From a checkpoint of a small image captioner.
Data: trained on rosettes with rotational symmetry, 195000 training examples, 2.8 epochs.
Rows from block 3 of the image encoder, named by matrix and row number. Rows with one number belong to one neuron. Each number is 50 + 10 x the weight over the matrix's rms, rounded and kept within 0 to 99. All counts start at 0.
# fc1: MLP up (encoder.blocks.3.mlp.fc1.weight, 1536x384), inputs 275-329
# fc2: MLP down (encoder.blocks.3.mlp.fc2.weight, 384x1536, transposed), outputs 275-329
fc1.962:42 42 56 77 75 48 35 44 56 39 36 67 66 45 47 59 52 37 45 34 45 47 59 16 53 68 65 89 22 36 54 50 57 64 57 48 35 72 60 46 20 38 09 61 53 59 44 64 50 52 53 59 47 27 62
fc2.962:53 64 52 33 42 41 26 36 41 61 58 45 74 40 54 53 33 48 46 61 59 71 43 52 60 50 36 32 50 49 42 80 36 47 35 32 64 61 47 51 47 56 53 60 70 35 65 45 37 55 35 58 44 58 41
fc1.963:74 33 24 40 96 43 63 47 66 54 77 42 59 55 39 73 56 49 60 45 60 24 51 48 58 59 69 16 45 50 70 44 38 51 66 43 66 52 41 49 27 82 37 24 44 51 56 84 50 23 39 19 61 64 49
fc2.963:65 29 68 40 59 27 57 37 73 21 48 49 78 35 79 30 51 43 70 49 52 66 73 37 37 65 25 38 30 36 58 94 44 44 41 42 50 89 34 57 63 35 23 85 44 44 58 41 49 41 49 45 29 41 57
fc1.964:39 48 92 41 26 36 48 79 47 52 62 65 41 47 43 50 79 40 23 57 28 57 42 68 58 60 60 70 63 44 80 67 22 48 78 54 79 64 54 25 43 40 61 48 34 50 32 48 71 27 43 50 34 72 56
fc2.964:42 77 59 61 65 50 33 39 08 27 84 75 40 32 61 50 70 38 70 36 55 46 26 31 54 30 52 58 71 47 44 47 36 39 56 55 49 22 60 68 75 64 72 67 33 63 53 43 48 63 72 54 31 63 59
fc1.965:44 39 40 45 43 55 48 37 49 62 37 40 50 27 55 49 40 56 53 47 46 66 52 63 63 29 32 49 57 58 45 50 56 59 58 53 43 48 33 48 49 46 51 47 41 55 48 56 42 58 55 57 19 46 39
fc2.965:63 35 45 54 59 63 56 52 37 49 41 58 39 54 58 48 65 43 41 28 34 39 46 52 52 52 75 47 50 52 59 60 42 38 50 48 52 34 28 60 47 49 51 43 43 44 47 51 63 58 49 49 63 51 53
fc1.966:48 37 51 64 49 50 58 49 53 58 50 44 56 55 46 59 48 49 46 44 54 52 50 56 50 44 51 58 49 49 46 49 43 50 55 49 53 55 47 44 52 48 42 51 45 45 40 45 59 43 64 49 58 47 54
fc2.966:51 52 55 47 44 55 44 49 49 49 43 49 49 44 58 47 46 52 55 51 58 59 55 48 47 52 47 56 52 49 48 57 57 52 50 46 51 65 50 61 53 47 53 48 53 51 61 54 40 48 56 47 50 46 54
fc1.967:50 51 48 47 49 48 56 49 54 49 53 47 50 49 54 49 50 57 46 51 53 49 50 51 54 52 51 51 50 47 51 52 52 49 48 52 47 49 54 43 48 54 51 50 53 47 55 48 53 47 50 54 45 52 49
fc2.967:50 48 51 48 54 53 46 48 46 48 50 52 51 50 47 46 47 46 45 47 53 49 46 50 53 43 54 53 47 52 50 47 51 48 42 48 49 58 50 50 49 55 50 54 49 55 46 53 47 55 49 52 48 50 52
fc1.968:61 51 47 56 59 46 51 61 46 59 53 58 51 43 46 49 54 54 45 37 52 55 48 49 55 45 42 34 59 56 44 48 47 47 53 57 62 56 49 53 58 47 56 57 50 53 42 60 57 61 54 58 65 41 36
fc2.968:46 37 53 57 48 53 55 50 60 43 57 50 53 47 42 44 53 45 52 47 41 55 49 57 52 58 60 58 56 52 66 57 49 45 52 54 44 52 53 39 41 48 43 53 50 55 52 48 42 44 48 46 28 53 50
fc1.969:48 50 63 46 51 39 58 46 57 36 36 52 69 68 62 57 55 48 46 50 44 39 55 54 57 49 31 41 37 58 51 37 46 40 49 58 46 44 57 56 42 59 46 53 58 36 47 38 46 58 43 49 50 46 46
fc2.969:51 48 64 47 41 37 48 56 50 66 45 37 49 28 50 44 48 64 31 62 56 59 49 67 49 63 50 45 40 50 53 33 54 71 51 54 46 48 43 60 40 51 52 41 50 72 35 30 62 60 32 49 52 51 55
fc1.970:45 31 57 55 47 49 43 42 41 48 46 50 60 62 51 45 35 44 47 49 49 38 50 47 47 48 46 34 41 42 44 43 44 53 62 62 50 44 54 49 60 62 42 55 55 38 49 37 48 34 59 52 53 39 48
fc2.970:49 42 59 45 54 36 57 60 46 48 50 51 35 37 64 54 55 56 55 59 58 53 43 69 47 51 46 38 54 72 55 41 34 53 42 70 51 34 39 58 58 54 48 34 45 55 50 66 59 55 40 49 53 60 54
fc1.971:46 36 66 23 34 38 45 55 61 48 54 70 44 59 30 33 51 55 44 38 17 56 66 45 47 44 43 56 55 49 50 74 56 65 31 42 54 47 39 67 54 51 57 60 69 43 37 45 44 67 37 68 39 41 52
fc2.971:41 34 44 67 48 44 47 41 47 51 54 45 52 46 54 75 47 60 61 35 26 55 60 41 61 42 48 55 68 33 56 36 44 36 41 60 45 57 77 25 58 52 36 51 50 55 45 69 46 36 59 35 50 58 52
fc1.972:48 51 44 50 44 44 47 55 44 66 46 54 42 60 47 58 48 44 46 49 46 61 43 49 51 35 43 57 43 44 35 56 50 51 59 56 53 47 46 49 64 54 54 45 56 52 53 56 55 51 47 52 44 57 45
fc2.972:48 59 59 55 51 56 50 35 60 52 45 42 55 50 52 54 62 49 43 48 55 54 37 60 49 42 60 57 58 46 56 51 49 36 40 52 49 53 45 45 44 50 34 53 45 49 45 45 35 43 54 47 56 53 54
fc1.973:47 50 53 46 44 53 45 43 54 43 53 55 51 49 51 61 42 46 60 45 46 52 56 60 45 46 52 55 59 63 65 52 47 52 51 56 53 48 48 57 56 62 48 57 45 47 44 42 35 46 51 59 54 46 32
fc2.973:50 44 56 47 59 43 56 52 42 54 43 49 49 57 62 54 51 50 48 53 51 45 41 54 56 39 51 55 54 41 58 47 40 48 52 65 51 48 59 44 53 53 48 56 48 60 49 54 53 50 45 41 44 51 51
fc1.974:46 56 42 49 47 47 53 49 68 45 59 47 58 42 53 55 50 52 53 50 50 59 47 40 49 53 57 47 56 55 49 58 44 49 47 44 59 51 41 48 57 50 48 48 54 45 47 63 42 54 48 51 54 60 57
fc2.974:49 52 59 41 51 52 50 52 49 58 49 51 48 51 56 55 50 52 40 45 47 45 39 50 55 44 59 50 49 54 42 45 56 43 50 62 49 51 51 54 46 51 49 47 48 45 48 43 57 59 52 45 59 46 51
fc1.975:50 47 39 45 54 55 61 64 57 59 57 53 55 43 43 50 47 45 41 46 47 60 54 45 51 51 53 49 46 50 53 44 43 62 59 55 56 46 38 55 58 54 60 53 47 41 45 54 38 52 62 51 54 54 52
fc2.975:50 48 57 49 41 40 46 48 55 58 39 46 52 54 68 60 47 51 51 69 50 41 42 51 55 39 53 51 55 53 47 55 42 38 48 53 67 57 53 44 54 48 59 58 51 59 42 57 60 54 49 47 34 56 36
fc1.976:42 59 53 36 50 53 47 59 36 41 60 48 40 33 60 54 62 47 51 34 52 30 42 27 41 67 49 18 49 69 44 49 39 65 61 54 49 44 39 59 51 72 44 54 57 51 49 54 51 66 49 40 55 38 54
fc2.976:27 47 66 43 38 26 35 59 60 56 46 63 58 36 40 46 35 38 44 47 44 61 20 55 60 25 54 48 48 39 64 50 65 65 48 34 58 45 54 53 64 64 45 45 44 49 54 43 51 67 54 65 66 61 51
fc1.977:54 55 48 48 59 55 55 39 43 53 64 40 61 51 43 49 65 44 37 36 50 35 48 49 57 40 62 49 44 52 49 43 44 45 54 49 28 47 49 38 45 45 61 50 39 47 35 56 38 64 44 52 31 54 62
fc2.977:43 65 49 43 48 45 60 59 62 43 53 50 56 46 42 53 42 50 65 71 60 64 52 67 68 27 70 59 52 40 67 53 34 48 33 65 51 60 54 60 54 49 60 57 58 49 41 44 45 46 41 41 53 58 56
fc1.978:36 23 69 66 69 27 34 98 51 42 66 56 26 43 46 56 35 71 32 27 19 29 37 47 46 34 53 55 71 80 48 35 29 61 57 29 47 36 43 42 83 71 50 69 68 69 49 02 52 51 55 39 69 36 47
fc2.978:57 46 48 45 37 56 53 20 58 23 57 88 72 00 87 40 66 47 23 31 63 31 45 32 74 25 60 61 49 73 46 50 60 35 58 44 73 43 49 52 41 71 46 68 61 55 00 65 23 30 87 62 43 72 48
fc1.979:48 63 44 58 42 52 51 47 55 47 58 56 47 64 49 54 57 67 51 53 52 48 47 50 51 43 48 57 55 50 45 50 40 57 51 55 49 51 54 48 47 47 49 49 40 53 57 55 49 52 48 47 45 50 50
fc2.979:48 55 51 41 54 52 60 46 57 44 60 58 52 47 49 58 55 48 46 52 53 44 50 47 54 59 50 57 47 47 52 43 54 45 43 54 52 48 42 51 48 52 47 51 54 49 47 53 57 45 54 50 55 48 42
fc1.980:62 40 43 58 47 51 51 49 49 41 51 55 52 60 48 48 52 48 57 51 47 54 53 47 49 45 44 47 50 50 45 42 52 58 48 50 45 48 60 45 47 48 51 54 55 52 46 38 52 46 61 49 52 48 47
fc2.980:55 58 56 36 63 44 46 55 39 52 40 52 58 53 42 44 49 51 40 40 59 53 51 57 47 46 47 48 56 46 54 35 49 49 49 54 39 59 52 50 40 46 44 41 49 53 53 50 54 46 54 46 45 48 50
fc1.981:42 31 58 39 50 48 65 43 67 58 65 57 61 45 36 67 53 58 34 45 25 31 09 64 50 43 42 47 40 23 44 72 26 43 36 51 52 43 54 57 51 69 55 29 52 40 45 43 61 33 60 50 54 48 61
fc2.981:64 27 52 55 58 44 49 46 34 48 29 40 39 50 62 32 32 29 29 66 48 55 74 48 40 65 49 70 56 63 65 45 39 42 41 56 67 52 52 57 53 26 36 56 62 43 49 58 52 47 43 62 68 74 72
fc1.982:47 47 72 31 64 48 40 84 64 59 46 41 38 72 31 21 40 29 55 72 31 46 56 29 50 29 32 55 50 41 48 69 45 72 35 26 48 44 58 40 50 37 64 65 51 63 71 35 52 52 58 42 29 46 27
fc2.982:36 82 61 44 47 57 49 41 36 53 55 53 64 40 85 60 60 64 32 58 75 41 26 80 42 37 47 45 43 52 48 46 71 46 65 45 78 56 50 48 53 48 48 43 58 51 37 60 24 69 57 43 71 48 38
fc1.983:57 67 54 55 57 51 69 53 42 55 46 44 62 57 72 56 47 42 43 56 68 56 39 56 52 46 55 40 45 41 35 55 46 62 47 63 40 55 44 52 51 58 60 61 43 51 54 44 38 48 36 47 52 45 34
fc2.983:55 28 45 54 52 34 42 42 52 57 42 43 52 37 27 54 58 57 49 36 48 50 55 36 53 44 43 63 33 47 74 54 56 70 58 66 62 34 58 52 54 40 51 42 50 54 31 47 62 60 51 49 54 49 54
fc1.984:55 51 49 52 52 53 50 51 46 50 51 51 53 51 44 48 51 50 53 52 44 52 52 45 49 52 46 48 49 52 46 47 46 52 51 50 47 51 49 47 51 45 48 51 56 46 51 50 50 47 47 51 48 51 45
fc2.984:45 53 49 50 46 52 52 51 50 49 55 51 51 54 53 51 52 47 48 48 60 46 51 50 53 49 50 52 51 52 50 49 52 49 50 48 52 50 53 48 44 55 51 53 55 51 47 51 51 49 48 47 50 47 49
fc1.985:69 50 51 51 40 39 59 50 52 59 58 58 58 52 44 57 63 58 41 50 47 37 52 46 46 49 60 44 54 47 44 36 45 59 60 51 42 57 51 38 48 60 54 52 47 45 53 51 50 58 53 51 45 46 52
fc2.985:44 60 58 41 56 37 50 45 47 40 64 53 47 53 58 46 52 45 42 36 42 43 46 52 42 38 43 42 40 51 53 63 53 49 37 43 55 46 46 42 55 42 52 66 48 48 45 55 55 45 47 57 57 47 37
fc1.986:53 57 48 56 49 48 38 35 33 55 34 59 44 59 61 57 46 55 55 55 44 61 30 52 41 51 55 61 46 42 57 47 62 61 60 56 45 40 36 46 45 60 59 40 63 46 62 54 53 39 35 55 45 44 55
fc2.986:51 48 43 57 39 53 51 51 54 61 54 46 55 55 54 49 42 44 49 49 42 54 46 54 66 52 42 39 53 55 49 41 43 35 50 53 48 59 50 41 52 23 55 57 41 48 55 42 54 69 65 61 68 60 40
fc1.987:54 43 38 53 59 50 35 33 69 63 64 52 36 71 49 44 63 51 55 59 62 47 48 22 63 37 23 72 36 60 40 66 60 54 35 34 42 55 64 41 35 55 37 49 38 42 41 58 68 68 53 29 20 70 72
fc2.987:46 47 32 40 65 48 43 70 46 59 55 76 72 20 55 56 57 81 54 30 24 35 46 59 50 75 81 77 70 56 72 52 38 35 54 37 44 26 45 67 62 48 76 52 53 43 49 76 43 39 13 80 56 16 32
fc1.988:63 19 33 62 43 40 42 74 31 37 47 63 40 59 61 60 71 74 61 77 48 45 43 57 36 47 42 49 34 31 73 61 34 47 66 38 20 53 65 33 58 29 45 41 61 53 62 34 91 45 44 36 59 54 73
fc2.988:48 80 52 41 72 63 57 47 72 44 43 41 61 44 47 42 62 35 56 61 63 87 46 48 48 67 72 49 48 57 38 53 70 10 40 51 57 65 57 48 51 53 51 29 43 29 23 61 51 50 61 66 54 42 38
fc1.989:60 59 61 76 58 59 36 37 45 48 63 39 32 59 55 59 42 28 64 37 55 55 48 57 52 33 38 46 39 58 62 43 42 60 60 36 64 59 34 47 61 53 55 39 62 65 32 57 81 58 61 57 52 69 63
fc2.989:46 40 51 30 38 39 59 62 60 64 48 46 62 27 57 34 47 40 35 43 39 63 36 51 63 44 56 52 59 60 42 56 47 53 57 41 31 49 47 52 60 42 57 57 47 42 60 30 44 43 55 38 44 57 52
fc1.990:54 40 53 43 45 63 42 63 50 35 50 63 62 41 46 54 38 51 63 65 47 53 36 55 53 30 37 40 48 50 27 32 61 42 45 37 57 34 54 49 33 45 35 53 63 49 43 67 61 65 58 55 57 52 36
fc2.990:57 66 51 62 52 29 66 61 37 68 54 52 40 72 51 57 48 55 37 49 54 59 72 51 52 40 57 38 46 51 79 77 50 35 44 45 45 58 68 53 69 44 60 55 39 44 44 53 49 39 30 50 62 45 53
fc1.991:40 25 51 52 63 43 55 47 48 49 43 45 52 43 57 48 37 56 52 30 72 43 74 20 48 54 51 67 51 55 53 66 53 66 55 36 71 57 48 27 55 36 35 55 41 61 62 63 39 41 67 53 46 52 57
fc2.991:49 54 54 50 35 36 40 61 52 45 37 61 43 55 54 60 58 41 55 56 53 44 52 61 48 37 56 57 47 56 47 37 41 31 44 60 44 60 45 70 49 44 57 61 54 38 37 56 64 48 48 54 59 55 52
fc1.992:72 52 80 35 25 53 58 76 49 59 42 17 55 47 72 77 45 66 29 41 72 28 53 57 29 18 26 31 33 42 74 56 66 55 19 58 67 24 67 57 56 73 36 52 47 58 54 36 61 59 32 49 63 53 26
fc2.992:22 68 50 90 56 30 14 39 34 58 45 43 61 52 29 62 56 57 76 42 32 64 43 40 76 62 39 71 77 67 18 59 76 67 40 40 60 73 61 72 03 27 50 36 58 58 61 22 52 36 35 49 49 72 77
fc1.993:54 52 52 54 47 39 46 45 50 50 46 48 55 50 57 54 43 62 50 47 53 56 41 52 51 51 50 56 40 47 47 36 38 55 53 66 62 47 50 48 43 55 50 59 62 44 42 50 52 42 49 51 47 50 49
fc2.993:52 48 49 47 48 62 51 46 59 48 45 48 47 41 56 47 51 57 43 50 58 50 47 59 49 55 42 51 57 53 58 49 54 56 48 44 45 54 51 50 58 53 49 40 33 50 49 38 53 44 63 48 47 45 52
fc1.994:58 51 49 57 53 52 52 52 48 46 47 55 51 52 54 49 47 54 55 48 50 46 50 43 45 53 58 45 52 46 50 51 50 50 53 57 50 54 56 55 50 48 50 57 47 50 51 51 47 55 51 47 49 46 48
fc2.994:51 54 53 59 54 53 51 47 50 46 49 45 59 46 48 50 51 51 53 44 47 43 50 53 48 43 56 54 54 55 50 44 42 54 47 43 50 46 56 47 46 51 47 45 55 54 44 47 52 49 46 49 39 46 51
fc1.995:46 49 53 49 52 54 51 45 36 56 50 50 52 53 52 53 54 45 56 46 58 47 48 47 48 54 47 65 54 50 54 41 52 49 45 47 47 55 52 45 49 57 46 50 50 52 54 49 43 47 52 48 49 51 57
fc2.995:43 58 48 44 60 48 50 49 58 46 48 51 55 53 49 47 52 41 52 54 49 40 50 58 49 62 52 47 44 55 49 51 52 48 50 49 58 51 52 62 40 42 44 51 43 49 42 41 52 58 53 48 54 52 53
fc1.996:64 51 41 40 43 37 47 58 29 48 56 55 58 61 60 53 58 53 67 74 63 55 51 57 52 64 72 36 51 27 59 25 49 45 47 40 33 63 52 46 53 52 46 64 60 48 57 41 39 31 34 40 68 46 66
fc2.996:47 48 44 38 49 50 54 45 58 37 39 46 46 60 58 44 66 54 56 51 63 63 60 63 50 49 28 52 53 57 50 70 45 41 53 42 61 47 54 56 41 61 42 43 56 47 67 43 73 50 61 54 35 65 60
fc1.997:56 31 73 52 43 44 51 41 42 56 55 50 55 57 53 53 51 58 36 50 42 61 50 50 64 53 69 48 50 45 49 50 55 55 46 56 53 52 51 63 49 51 53 58 62 52 49 39 62 54 59 51 50 50 69
fc2.997:58 55 36 58 62 52 45 60 45 34 51 56 60 55 41 51 45 45 56 39 44 44 55 51 53 53 50 45 43 53 52 39 72 59 53 53 56 71 44 67 44 43 54 62 44 58 44 49 42 52 48 33 51 61 40
fc1.998:46 42 54 49 60 55 49 45 46 47 47 49 46 51 50 49 43 54 50 56 53 45 40 56 50 54 54 50 44 50 49 47 50 52 41 55 44 54 55 53 56 49 53 52 49 47 54 56 47 51 58 44 56 54 46
fc2.998:48 53 53 48 47 40 55 51 59 55 40 51 50 44 51 49 50 51 50 41 49 43 57 44 57 51 54 46 44 53 45 48 53 57 49 51 54 45 50 46 44 51 48 52 49 58 53 51 49 42 56 50 41 40 54
fc1.999:45 45 50 52 51 52 47 51 55 51 47 53 51 50 56 55 57 55 48 45 49 50 53 48 50 51 55 52 53 53 55 43 51 44 54 51 50 43 52 41 56 55 39 49 52 52 48 48 40 49 47 50 49 52 52
fc2.999:45 51 54 54 45 52 49 40 50 53 52 49 55 41 49 39 55 50 51 37 54 49 32 41 46 60 46 58 54 45 40 53 51 50 48 52 46 48 54 51 42 44 48 53 53 53 48 53 45 54 68 38 60 42 50
fc1.1000:53 59 58 53 48 52 41 43 43 50 44 55 56 60 54 42 56 46 48 55 42 58 50 53 54 58 57 66 57 45 51 44 50 41 45 48 51 49 42 50 48 46 49 49 48 54 53 43 47 46 50 60 59 42 45
fc2.1000:50 46 54 42 51 49 62 51 46 49 61 43 50 51 58 54 48 48 49 38 53 43 48 47 55 49 45 44 52 51 52 61 59 52 37 52 55 47 51 50 49 46 58 61 50 49 45 51 48 54 51 44 52 51 49
fc1.1001:59 43 51 54 46 53 50 44 56 43 55 51 49 53 51 52 48 48 56 54 40 42 53 55 46 48 47 48 52 51 48 50 45 46 51 50 42 47 54 46 49 52 46 54 59 53 50 49 54 49 46 41 56 53 45
fc2.1001:44 46 47 52 58 49 52 51 51 52 55 49 60 50 50 54 48 56 46 45 54 46 52 45 58 46 54 54 48 48 47 47 49 52 52 47 54 54 44 54 49 50 54 51 51 41 54 54 43 55 51 43 48 53 50
fc1.1002:66 45 44 66 61 46 30 76 49 47 44 69 60 39 54 53 39 48 46 35 63 26 38 51 32 43 64 71 61 61 40 26 54 45 69 35 18 53 61 61 31 71 67 62 78 46 58 44 59 38 62 52 37 43 19
fc2.1002:55 54 57 49 19 38 47 60 61 52 55 38 58 23 60 34 46 47 41 41 41 48 69 09 38 73 28 34 43 46 53 20 72 64 63 32 57 41 46 64 53 71 75 48 51 46 58 47 34 49 54 47 72 57 67
fc1.1003:54 46 49 59 46 51 48 50 48 52 47 46 51 54 52 56 54 55 51 55 43 47 48 50 47 51 43 42 49 52 55 57 45 45 54 49 52 50 51 51 48 51 41 46 46 50 50 49 45 43 49 55 49 49 50
fc2.1003:46 50 52 47 48 53 57 50 54 47 42 43 49 39 44 45 52 50 50 45 52 55 52 52 50 57 50 59 54 58 42 46 52 55 48 50 40 43 49 52 55 50 52 46 54 50 48 48 49 55 49 48 46 46 52
fc1.1004:49 54 48 52 41 50 52 52 62 55 41 49 42 58 51 51 47 53 55 54 48 46 58 52 53 54 60 52 51 50 53 49 43 52 47 51 49 54 44 51 42 45 47 56 47 47 49 40 56 44 55 42 67 43 50
fc2.1004:37 55 44 63 55 46 43 44 48 41 47 43 56 49 49 52 42 51 48 48 60 60 43 57 49 50 49 59 45 56 55 57 39 47 49 49 58 55 43 60 55 44 57 49 59 50 62 50 48 53 64 50 50 58 54
fc1.1005:66 54 63 65 44 53 22 64 55 60 18 25 48 47 55 64 31 27 47 35 29 29 14 63 59 68 49 37 60 49 70 44 43 46 73 47 39 49 45 44 37 57 50 41 28 39 49 45 66 38 51 41 54 29 40
fc2.1005:50 42 17 52 51 43 54 50 38 54 66 71 58 53 43 25 38 63 53 37 70 62 72 41 77 52 70 78 41 58 43 58 59 55 34 70 43 57 27 53 58 45 58 58 58 53 52 46 48 65 30 51 41 80 31
fc1.1006:46 55 49 72 46 56 57 55 58 49 54 56 51 43 48 31 59 52 59 54 57 52 49 45 50 61 52 49 42 47 41 54 47 67 45 45 54 64 56 41 59 43 47 52 49 43 49 47 47 56 57 42 44 51 48
fc2.1006:54 45 51 37 54 43 36 48 45 54 48 58 48 44 52 56 52 57 45 52 42 41 54 48 48 49 46 55 59 57 58 47 54 40 51 51 41 43 43 56 46 53 55 50 49 63 56 52 47 53 49 52 53 43 51
fc1.1007:48 55 44 56 36 46 07 50 58 33 43 59 54 56 61 40 34 43 48 58 50 58 42 46 39 40 52 49 36 43 43 74 52 65 53 46 53 49 57 50 48 49 50 57 58 64 54 37 66 63 60 46 51 46 42
fc2.1007:54 46 51 36 48 52 61 62 52 64 58 50 52 48 51 39 42 59 56 48 48 52 64 46 63 49 57 37 50 64 62 49 55 49 47 61 48 55 55 56 55 47 50 54 57 35 37 57 44 52 55 58 51 47 56
fc1.1008:57 61 26 68 61 56 47 62 47 69 68 65 55 26 53 43 43 70 34 65 59 36 47 48 46 68 29 49 39 47 40 38 55 46 63 41 48 55 62 66 29 28 63 40 46 40 53 64 52 52 46 54 63 49 57
fc2.1008:48 49 67 60 62 50 61 64 59 47 23 46 57 38 37 45 44 40 48 60 36 51 39 82 54 75 53 65 63 49 64 60 57 54 35 47 48 37 59 55 51 44 28 48 39 44 50 40 39 53 55 57 56 66 78
fc1.1009:54 49 40 45 58 41 58 61 48 45 53 45 45 44 46 47 40 42 51 49 48 53 43 52 55 45 55 56 51 47 69 43 45 51 46 44 50 46 40 48 56 54 50 49 53 45 46 42 54 51 46 46 49 52 47
fc2.1009:49 55 58 52 50 51 52 43 33 51 51 51 49 60 46 50 49 42 43 54 44 56 40 54 51 49 42 45 62 52 54 33 49 52 54 47 52 52 52 50 45 51 53 57 50 52 53 57 63 57 49 54 55 56 35
fc1.1010:54 45 46 36 47 46 45 45 53 55 56 50 51 50 55 41 57 48 51 53 58 45 48 53 50 46 49 47 57 61 48 53 50 43 49 47 56 49 50 52 40 42 42 47 44 49 55 44 50 46 44 51 48 54 54
fc2.1010:46 51 49 52 56 52 53 51 43 44 45 48 50 57 50 54 41 61 55 51 44 55 52 47 44 52 50 54 45 44 49 51 55 54 51 49 47 43 46 49 56 55 53 47 52 45 49 53 51 53 61 52 50 56 49
fc1.1011:60 38 47 52 50 51 52 49 46 69 54 54 56 50 47 51 52 57 42 45 41 42 52 52 57 41 39 66 59 39 53 36 45 62 48 44 65 41 43 45 55 57 50 49 52 51 51 42 55 49 52 71 55 33 51
fc2.1011:32 50 49 30 59 45 59 49 58 47 53 41 50 40 40 55 65 50 39 34 48 55 49 44 55 57 57 40 49 64 62 59 29 35 47 57 30 45 56 51 46 32 43 58 42 57 41 48 41 47 48 56 58 53 51
fc1.1012:51 49 46 51 48 52 50 51 50 49 50 49 46 49 49 47 50 48 49 51 51 45 49 44 52 52 51 51 54 53 47 51 49 46 51 53 48 51 48 51 51 51 47 53 50 51 52 50 52 51 54 48 54 53 45
fc2.1012:55 54 49 50 51 53 48 48 55 49 53 48 48 46 51 52 49 48 49 51 48 49 50 51 49 51 49 49 48 51 54 51 51 53 49 50 52 51 50 51 51 52 51 48 50 51 47 50 51 51 48 52 48 50 50
fc1.1013:48 49 55 48 44 39 51 46 60 49 65 52 56 51 56 56 70 52 49 56 50 56 59 51 54 56 50 41 44 44 40 46 48 53 60 50 46 48 50 50 50 46 54 58 40 58 44 47 54 55 55 50 45 52 62
fc2.1013:49 61 46 56 58 56 54 57 54 61 44 59 48 51 46 55 43 55 45 44 66 50 40 57 47 55 48 44 46 61 51 46 48 52 38 57 48 60 52 57 46 50 60 57 37 42 51 56 42 59 46 39 46 50 39
fc1.1014:66 56 52 48 45 46 56 46 65 56 55 41 40 48 43 52 46 47 55 48 60 49 51 45 47 46 48 44 59 48 46 41 47 46 53 53 46 58 49 53 59 48 39 57 54 52 36 51 56 36 53 57 43 44 52
fc2.1014:42 46 54 63 54 49 39 53 54 55 50 39 52 48 55 52 59 45 35 42 41 59 42 44 47 40 58 57 53 60 51 58 49 41 50 44 53 41 58 53 54 55 60 47 48 47 52 57 43 73 72 36 47 47 48
fc1.1015:66 54 33 84 57 66 48 50 17 59 40 48 42 54 62 43 47 42 54 67 30 50 52 45 33 47 38 74 69 23 45 32 56 57 56 31 66 65 78 43 65 40 42 56 63 82 65 27 58 58 49 50 50 54 53
fc2.1015:30 68 61 19 63 48 58 35 46 52 62 54 71 45 27 41 44 47 50 76 60 67 51 52 49 39 53 26 30 66 43 58 54 27 42 58 46 46 26 50 42 54 37 43 44 43 51 60 50 55 50 57 42 44 47
fc1.1016:63 45 67 43 53 47 43 49 51 63 49 49 51 58 43 45 55 49 52 47 51 52 49 47 48 61 55 52 34 50 49 40 55 61 42 50 47 45 55 38 40 32 47 54 51 49 44 54 55 61 52 52 45 51 43
fc2.1016:48 49 48 55 42 45 50 44 40 48 45 61 41 36 45 58 49 53 52 58 53 48 40 47 49 49 42 50 56 61 64 51 42 60 52 35 36 61 59 45 51 55 45 60 48 46 52 51 43 50 59 49 51 55 54
fc1.1017:49 49 50 51 48 52 51 55 50 49 47 51 52 49 51 49 48 49 52 51 51 53 49 46 48 47 52 49 52 50 48 45 50 53 51 48 53 49 48 48 51 54 52 53 53 51 51 50 49 54 47 48 52 52 50
fc2.1017:49 49 52 48 51 51 49 51 52 49 50 50 51 49 51 50 49 50 49 47 52 49 49 50 50 49 50 49 51 48 52 50 51 49 49 55 48 51 49 48 50 45 52 49 49 49 52 47 52 53 49 51 52 45 50
fc1.1018:52 56 41 54 48 53 53 41 59 53 41 53 54 47 44 54 52 49 57 52 49 60 60 57 55 62 48 60 50 49 51 50 52 40 42 53 49 61 59 48 50 50 44 53 52 50 61 51 49 57 51 43 44 53 36
fc2.1018:37 58 51 49 58 46 50 47 57 54 50 43 59 44 41 49 38 50 48 36 43 41 48 53 45 48 46 48 64 43 65 44 45 39 46 53 48 51 47 58 56 29 56 67 50 46 50 54 36 40 60 53 49 53 56
fc1.1019:56 50 53 47 49 50 49 47 51 56 50 47 53 56 52 55 47 52 49 50 52 52 49 53 48 47 50 50 49 49 48 47 52 52 51 50 49 47 49 51 47 51 49 44 54 51 53 52 53 52 49 44 50 53 51
fc2.1019:45 53 51 50 56 50 54 48 51 46 45 47 47 49 51 49 50 52 47 50 48 48 49 51 52 47 48 48 49 49 50 49 49 48 53 43 48 52 50 51 50 50 46 52 57 57 50 47 51 47 51 53 53 52 49
fc1.1020:47 53 43 55 57 55 62 46 48 52 44 49 44 51 46 59 45 56 58 45 47 46 44 56 51 59 56 50 52 46 47 52 53 55 56 54 46 54 42 42 56 50 46 48 51 60 42 53 52 50 52 55 57 47 49
fc2.1020:46 51 56 49 50 45 41 48 54 55 52 54 52 41 51 55 55 42 46 47 52 50 53 55 50 50 48 57 47 52 48 42 53 51 53 51 55 54 50 49 45 46 66 52 48 43 56 43 47 39 41 46 52 58 45
fc1.1021:41 37 61 35 40 55 45 45 62 59 48 52 46 52 52 48 40 51 33 53 48 44 52 50 40 55 53 51 55 55 42 41 41 51 50 37 48 57 58 52 50 52 45 57 55 46 44 65 48 50 56 40 47 48 63
fc2.1021:62 54 47 45 59 34 59 59 48 38 46 59 56 43 38 39 53 50 54 39 41 46 52 47 55 51 45 48 39 55 51 44 61 48 47 61 48 42 53 61 44 55 55 47 31 49 66 45 56 48 47 61 54 39 51